config = dict(
    encoder_arch='caformer',
    model='image VAE',
    dataset='rendered dice on a table',
    train_examples=72500,
    image_size=64,
    crop_scale_min=1,
    horizontal_flip=True,
    bottleneck='kl',
    downsampling_factor=8,
    encoder_norm='layernorm',
    encoder_norm_position='pre',
    encoder_activation='relu',
    encoder_mlp_ratio=6,
    encoder_head_dim=48,
    encoder_fused_qkv=False,
    encoder_qk_norm=False,
    encoder_parallel_block=False,
    encoder_inner_norm=False,
    encoder_patch_size=[4, 4],
    encoder_conv_stem=False,
    encoder_depths=[5, 5],
    encoder_widths=[64, 128],
    encoder_kernel_size=7,
    loss='l1',
    latent_channels=32,
    decoder_norm='batchnorm',
    decoder_activation='silu',
    decoder_widths=[32, 64, 128, 128],
    decoder_blocks_per_level=1,
    decoder_block='basic',
    decoder_attention=False,
    decoder_upsampling='nearest_conv',
    kl_weight=0.1,
    init='orthogonal',
    residual_init='none',
    optimizer='soap',
    beta2=0.99,
    lr=0.0046,
    beta1=0.9,
    shampoo_beta=0.99,
    eps=1e-08,
    precondition_frequency=32,
    max_precond_dim=512,
    one_sided=False,
    adamw_lr_other_params=0.0011,
    grad_clip=1.0,
    steps=6300,
    batch_size=128,
    epochs=11.1,
    lr_schedule='wsd',
    decay_fraction=0.4,
    final_lr_fraction=0.1,
    warmup_steps=180,
    weight_decay=0.1,
    adamw_weight_decay_other_params=0.05,
)
Rows from block 7 of the encoder, named by matrix and row number. Rows with one number belong to one attention dimension. Each number is 50 + 12 x the weight over the matrix's rms, rounded and kept within 0 to 99. All counts start at 0.
# q: attention query (encoder.blocks.7.attn.q.weight, 96x128), inputs 0-127
# k: attention key (encoder.blocks.7.attn.k.weight, 96x128), inputs 0-127
q.39:58 75 56 51 30 50 64 31 47 58 65 58 58 49 50 42 65 58 67 65 45 37 45 69 37 74 53 53 48 49 44 34 42 43 20 71 44 49 56 66 42 62 42 48 43 38 41 35 68 48 58 65 55 61 36 42 57 54 33 48 67 40 44 48 69 61 36 58 49 56 42 42 38 45 31 65 47 49 54 32 35 44 31 61 40 47 45 72 47 51 27 60 64 56 33 18 44 32 44 45 61 60 45 59 57 55 38 54 74 81 65 47 59 67 51 40 60 64 37 55 44 43 45 61 45 47 72 52
k.39:66 37 60 56 44 47 46 41 43 58 70 60 64 66 72 36 50 51 54 61 21 48 34 42 63 62 84 61 45 49 49 46 73 42 63 31 29 36 17 33 51 34 64 52 77 48 57 26 48 55 66 57 65 35 35 41 54 54 53 37 77 30 38 19 64 56 46 46 56 50 38 59 48 60 57 54 48 53 61 41 63 27 34 35 79 54 57 46 62 34 46 61 77 44 26 46 39 52 40 51 47 61 50 52 55 59 17 33 44 44 55 65 35 28 53 35 67 43 51 67 60 64 53 47 62 68 37 44
q.40:53 54 41 58 56 53 61 57 56 65 52 39 34 67 22 47 53 43 45 67 54 48 38 61 51 47 62 31 55 46 42 62 51 46 49 42 45 40 33 63 37 52 53 46 64 35 33 37 53 59 46 40 48 58 58 41 50 60 58 29 50 39 52 56 35 42 50 64 63 56 43 73 51 51 52 56 30 40 44 41 78 40 60 57 75 50 42 45 42 43 46 55 50 60 39 39 50 26 71 19 58 52 43 57 24 37 43 66 52 57 50 69 59 41 59 59 40 35 65 75 62 60 39 55 45 57 68 47
k.40:40 34 61 77 34 35 60 52 46 58 45 85 74 59 76 74 48 67 57 31 60 47 62 51 56 67 79 45 27 41 39 62 62 56 46 60 57 49 59 62 62 84 47 29 52 52 35 40 46 32 54 53 49 42 52 43 59 59 53 47 41 43 39 75 48 45 54 56 52 64 24 50 36 36 40 44 35 35 44 31 46 45 57 44 38 52 46 52 52 41 57 43 59 46 54 47 59 66 37 37 66 53 47 43 60 37 71 32 53 32 53 54 49 52 48 44 48 34 52 57 53 40 63 47 52 17 57 51
q.41:63 51 42 78 54 47 71 63 45 58 37 58 51 79 33 52 53 69 46 45 66 40 53 52 37 50 60 65 58 43 45 59 60 48 42 79 46 42 57 71 45 59 48 59 20 29 47 39 70 56 52 65 54 63 41 43 28 36 62 50 34 31 41 26 45 49 40 27 57 24 51 54 62 46 32 43 48 55 52 59 41 43 54 58 53 60 45 30 62 66 42 64 57 60 31 37 32 41 66 60 64 32 68 59 30 45 41 65 45 53 42 42 62 31 34 51 48 50 50 51 50 46 67 54 49 56 63 40
k.41:66 52 57 34 42 34 44 57 50 80 45 55 49 43 60 45 47 52 48 34 42 55 31 50 40 50 50 45 39 59 44 39 48 63 56 28 55 76 39 24 41 50 57 30 72 51 42 33 37 35 51 45 83 54 55 50 54 33 63 63 69 45 59 48 55 76 56 56 31 72 34 66 55 44 50 48 57 44 57 43 54 33 44 42 50 53 45 46 64 33 58 84 44 37 37 39 47 92 42 38 52 54 69 59 46 61 34 41 39 53 61 62 42 65 55 45 67 68 52 57 38 43 40 53 48 32 38 27
q.42:60 28 66 62 29 56 50 63 42 42 32 79 75 51 46 57 55 39 44 51 46 51 60 53 39 30 49 53 65 40 57 48 29 76 56 58 44 58 52 36 34 64 60 62 57 68 52 46 49 45 34 46 36 62 39 44 51 53 61 55 59 39 58 37 67 32 44 60 40 50 61 40 52 52 57 51 50 64 43 38 34 46 53 47 53 57 50 32 61 43 59 84 45 53 49 44 54 61 43 33 54 47 47 66 61 45 49 40 47 42 33 46 48 41 48 42 43 61 20 58 46 48 46 62 46 59 59 33
k.42:60 43 51 58 58 43 29 61 60 42 47 35 42 62 66 49 52 32 45 56 33 29 29 44 60 64 59 44 43 41 35 55 76 57 44 48 54 52 45 56 43 48 65 55 56 48 51 74 45 66 67 46 53 41 40 48 43 53 52 28 52 54 59 65 39 51 74 75 47 29 35 57 18 53 30 63 32 60 53 47 54 49 41 67 56 72 25 73 55 43 39 59 46 61 59 52 39 45 39 45 35 44 50 42 52 30 45 52 45 52 67 59 58 34 52 65 56 64 55 63 42 46 54 45 49 52 50 55
q.43:39 56 43 76 69 49 85 37 50 48 45 55 23 77 45 42 47 51 63 63 51 54 67 55 40 63 28 57 38 20 52 42 80 45 44 53 41 48 42 52 56 42 44 64 46 40 33 62 43 50 44 44 55 53 60 22 42 49 66 52 44 34 43 69 45 51 53 46 45 45 59 58 56 61 36 13 45 61 66 55 55 50 65 73 60 38 55 50 64 46 47 58 31 66 51 59 47 53 60 51 45 62 61 58 15 44 26 46 29 56 61 44 51 28 49 48 51 57 59 54 71 63 55 64 53 63 55 42
k.43:62 54 41 63 55 54 33 55 42 80 45 75 69 40 66 46 48 62 41 29 39 50 49 62 67 51 62 26 20 35 44 55 57 59 44 62 65 54 49 53 82 72 50 56 44 60 47 46 26 34 71 35 57 56 56 55 31 44 61 45 48 68 40 55 48 44 30 47 39 51 27 51 62 39 59 50 43 40 37 72 45 50 60 46 50 43 57 57 54 52 49 42 38 31 63 63 52 70 52 55 76 52 50 45 46 46 69 36 43 32 50 20 58 62 40 30 52 61 71 64 47 55 46 53 39 10 23 27
q.44:54 63 70 61 53 74 60 63 61 40 37 65 51 61 41 47 48 51 39 44 55 45 55 60 36 52 38 51 47 64 72 80 39 69 39 56 56 54 59 57 29 50 47 44 71 29 67 56 61 74 52 61 27 69 55 46 30 54 56 44 55 43 71 59 39 29 60 58 31 40 77 38 56 65 49 34 53 53 45 38 22 61 47 70 45 60 55 36 66 54 39 84 31 45 57 69 46 57 38 33 35 71 49 53 56 44 70 51 31 52 30 36 39 62 56 41 47 39 56 64 45 32 64 40 31 59 33 35
k.44:59 58 76 40 58 64 59 44 34 42 35 49 37 44 59 46 53 31 66 40 35 55 76 57 38 49 34 42 74 42 36 29 59 51 55 49 63 63 46 34 67 63 79 65 60 55 45 64 63 40 42 47 63 50 48 52 26 27 61 52 37 65 52 49 76 46 64 60 54 52 48 31 42 50 71 57 44 51 47 74 60 42 49 53 62 32 35 61 49 48 64 57 35 47 61 51 58 48 62 43 45 53 25 51 50 14 53 49 47 36 55 40 60 55 56 33 35 50 36 55 18 46 46 57 51 54 51 35
q.45:42 63 47 40 47 43 55 72 52 60 28 48 42 54 40 57 39 59 47 42 45 67 51 72 60 23 71 33 44 28 58 35 38 67 54 33 49 47 50 61 54 82 45 48 32 23 61 60 48 47 41 47 34 46 41 49 56 58 53 46 78 62 57 41 40 54 42 26 54 67 41 39 61 30 58 55 30 50 51 43 51 56 62 47 58 50 49 58 49 47 47 59 38 56 71 49 70 43 53 64 43 25 63 85 52 21 49 37 51 46 43 57 63 24 84 38 51 69 38 70 62 28 55 66 54 55 57 61
k.45:56 45 43 46 45 39 56 76 57 37 36 57 60 56 73 41 57 41 48 71 52 61 44 47 74 62 33 39 70 54 40 67 46 53 30 53 43 44 33 43 28 44 46 68 25 54 41 40 44 36 43 56 50 40 46 47 31 74 47 52 49 64 59 58 43 55 47 72 27 53 47 58 48 68 49 55 70 56 41 64 80 37 43 32 45 60 53 33 77 65 55 44 72 51 49 45 38 44 42 63 49 31 65 88 58 43 61 48 41 58 52 36 57 56 37 43 65 65 32 62 53 27 35 61 65 60 59 43
q.46:53 70 49 34 58 58 45 50 63 67 29 45 22 50 35 47 47 45 33 54 41 68 24 44 56 47 51 39 58 52 60 65 59 42 49 31 49 63 62 55 57 39 55 34 57 48 68 48 60 71 42 48 56 44 65 46 57 61 29 33 55 64 61 52 38 55 47 51 52 57 35 58 48 39 44 35 32 52 38 67 67 52 46 63 49 34 49 54 53 40 48 60 50 53 51 61 51 48 42 52 46 45 49 42 49 68 44 49 39 58 29 53 69 60 64 61 50 60 65 52 44 39 58 24 42 45 47 44
k.46:36 60 42 49 39 59 61 46 33 48 32 52 48 56 56 49 51 58 42 51 60 73 58 55 37 42 30 48 60 56 59 48 50 49 55 26 58 44 59 46 49 51 33 33 51 60 63 48 81 53 34 48 46 63 50 61 65 43 61 54 49 49 50 58 52 37 36 46 45 60 46 52 58 35 61 59 58 35 62 48 42 57 54 47 39 48 63 39 45 72 58 57 48 65 53 37 32 52 43 53 60 61 50 59 61 56 75 55 62 53 57 60 31 56 39 48 35 29 35 42 58 55 32 56 78 46 52 52
q.47:77 50 64 37 48 41 41 69 29 49 26 41 45 47 45 40 37 39 34 46 58 69 33 39 64 54 41 63 35 67 65 63 35 50 60 70 45 43 68 30 36 34 62 48 47 47 67 56 48 60 56 51 70 57 61 52 46 65 55 23 64 64 60 62 45 39 42 52 68 54 52 59 63 49 53 43 36 52 37 41 47 48 42 41 62 43 43 28 57 38 52 53 72 49 46 72 63 29 62 40 60 68 61 72 39 66 50 54 39 49 14 45 77 30 24 45 49 57 49 55 41 54 41 78 48 57 41 40
k.47:50 53 60 36 46 50 52 34 60 37 54 54 32 34 62 31 62 66 51 53 48 43 55 33 34 60 47 39 76 36 32 37 67 75 34 30 60 47 46 62 50 53 37 32 33 69 42 57 67 50 42 38 73 47 21 57 59 45 51 39 41 50 48 72 58 56 57 64 30 52 53 29 63 43 52 66 46 32 65 51 34 63 55 51 55 51 57 58 43 69 33 35 26 43 67 54 71 36 36 76 55 44 60 55 51 51 48 61 37 49 71 62 34 43 47 66 49 52 54 39 44 35 42 64 59 50 53 64
q.48:53 44 56 45 51 39 47 64 49 55 55 56 54 53 34 45 46 38 38 45 37 57 31 56 47 31 51 27 39 40 50 52 41 73 48 61 62 61 38 45 45 66 39 47 56 45 46 51 68 60 44 37 50 56 59 57 59 46 61 51 37 48 62 50 54 51 39 58 58 46 55 46 38 58 63 33 64 44 42 42 26 59 47 30 52 52 52 55 51 64 52 62 54 54 52 38 51 37 49 36 58 55 55 56 69 30 58 78 55 47 63 32 53 34 33 47 54 44 39 39 54 45 49 63 56 55 46 52
k.48:64 37 64 53 44 57 51 45 46 50 43 59 43 30 71 54 35 48 54 50 54 51 52 56 57 55 62 57 51 48 38 49 61 69 43 35 55 61 38 76 35 39 56 52 42 53 33 44 54 40 57 46 48 76 49 42 57 57 47 47 43 48 47 40 53 23 48 64 61 40 44 60 62 59 48 47 44 41 63 49 57 46 52 54 40 42 47 57 60 48 41 55 65 46 47 36 59 58 42 48 56 45 68 53 55 48 40 56 61 44 36 51 47 48 56 43 46 34 34 56 43 33 56 60 50 52 51 45
q.49:44 84 40 44 49 30 54 60 68 36 46 46 41 39 38 62 55 59 72 60 48 49 63 54 47 55 62 51 61 34 29 27 51 37 71 31 62 55 49 54 54 57 41 69 64 53 54 52 33 46 37 41 40 47 36 43 64 59 48 60 46 32 70 60 29 42 43 77 34 66 32 19 34 44 46 40 67 38 53 57 70 62 68 43 53 39 52 44 45 41 60 38 48 46 53 43 68 26 64 44 54 41 47 38 38 50 30 40 40 32 71 68 64 28 72 52 53 48 56 43 51 54 20 50 46 37 46 67
k.49:41 51 57 68 42 43 45 41 38 68 39 38 65 62 57 44 59 58 29 55 45 60 27 55 51 61 69 44 54 41 56 70 44 56 41 57 41 47 31 40 46 36 64 62 65 41 74 38 32 61 64 72 57 12 62 47 57 23 48 51 31 60 53 44 46 48 46 41 57 42 52 55 64 53 64 44 50 57 54 43 28 64 69 41 38 59 62 52 64 35 41 61 39 24 44 42 30 64 42 49 50 54 41 44 38 70 58 52 54 49 34 28 41 48 53 77 56 55 45 53 68 44 42 43 63 29 52 65
q.50:70 42 33 39 29 50 27 76 44 56 71 48 52 41 45 41 49 54 53 52 53 65 61 49 44 22 64 58 41 27 35 51 43 41 41 47 36 57 40 50 52 65 50 55 19 48 69 37 50 55 49 57 46 53 39 56 73 57 52 61 34 70 57 37 46 41 49 59 55 33 54 50 64 53 67 82 36 66 68 44 47 37 35 57 50 76 57 47 41 57 55 62 44 56 59 42 36 42 55 26 21 39 65 32 71 60 54 45 62 50 59 47 64 30 46 54 45 53 51 47 41 23 39 65 45 47 38 46
k.50:52 37 51 35 50 47 47 49 45 49 36 59 47 52 49 50 84 57 42 50 46 55 40 49 38 49 42 33 57 46 61 48 59 41 38 23 26 52 50 51 51 42 45 27 45 61 52 37 52 69 62 42 34 50 51 46 38 14 48 53 60 30 48 58 44 68 40 52 50 51 56 32 49 43 70 61 52 44 65 58 52 39 60 55 59 49 38 72 75 50 44 54 60 45 51 29 67 57 70 61 55 52 43 40 43 41 57 53 69 61 46 55 43 31 67 59 56 65 55 68 44 55 51 50 36 48 40 45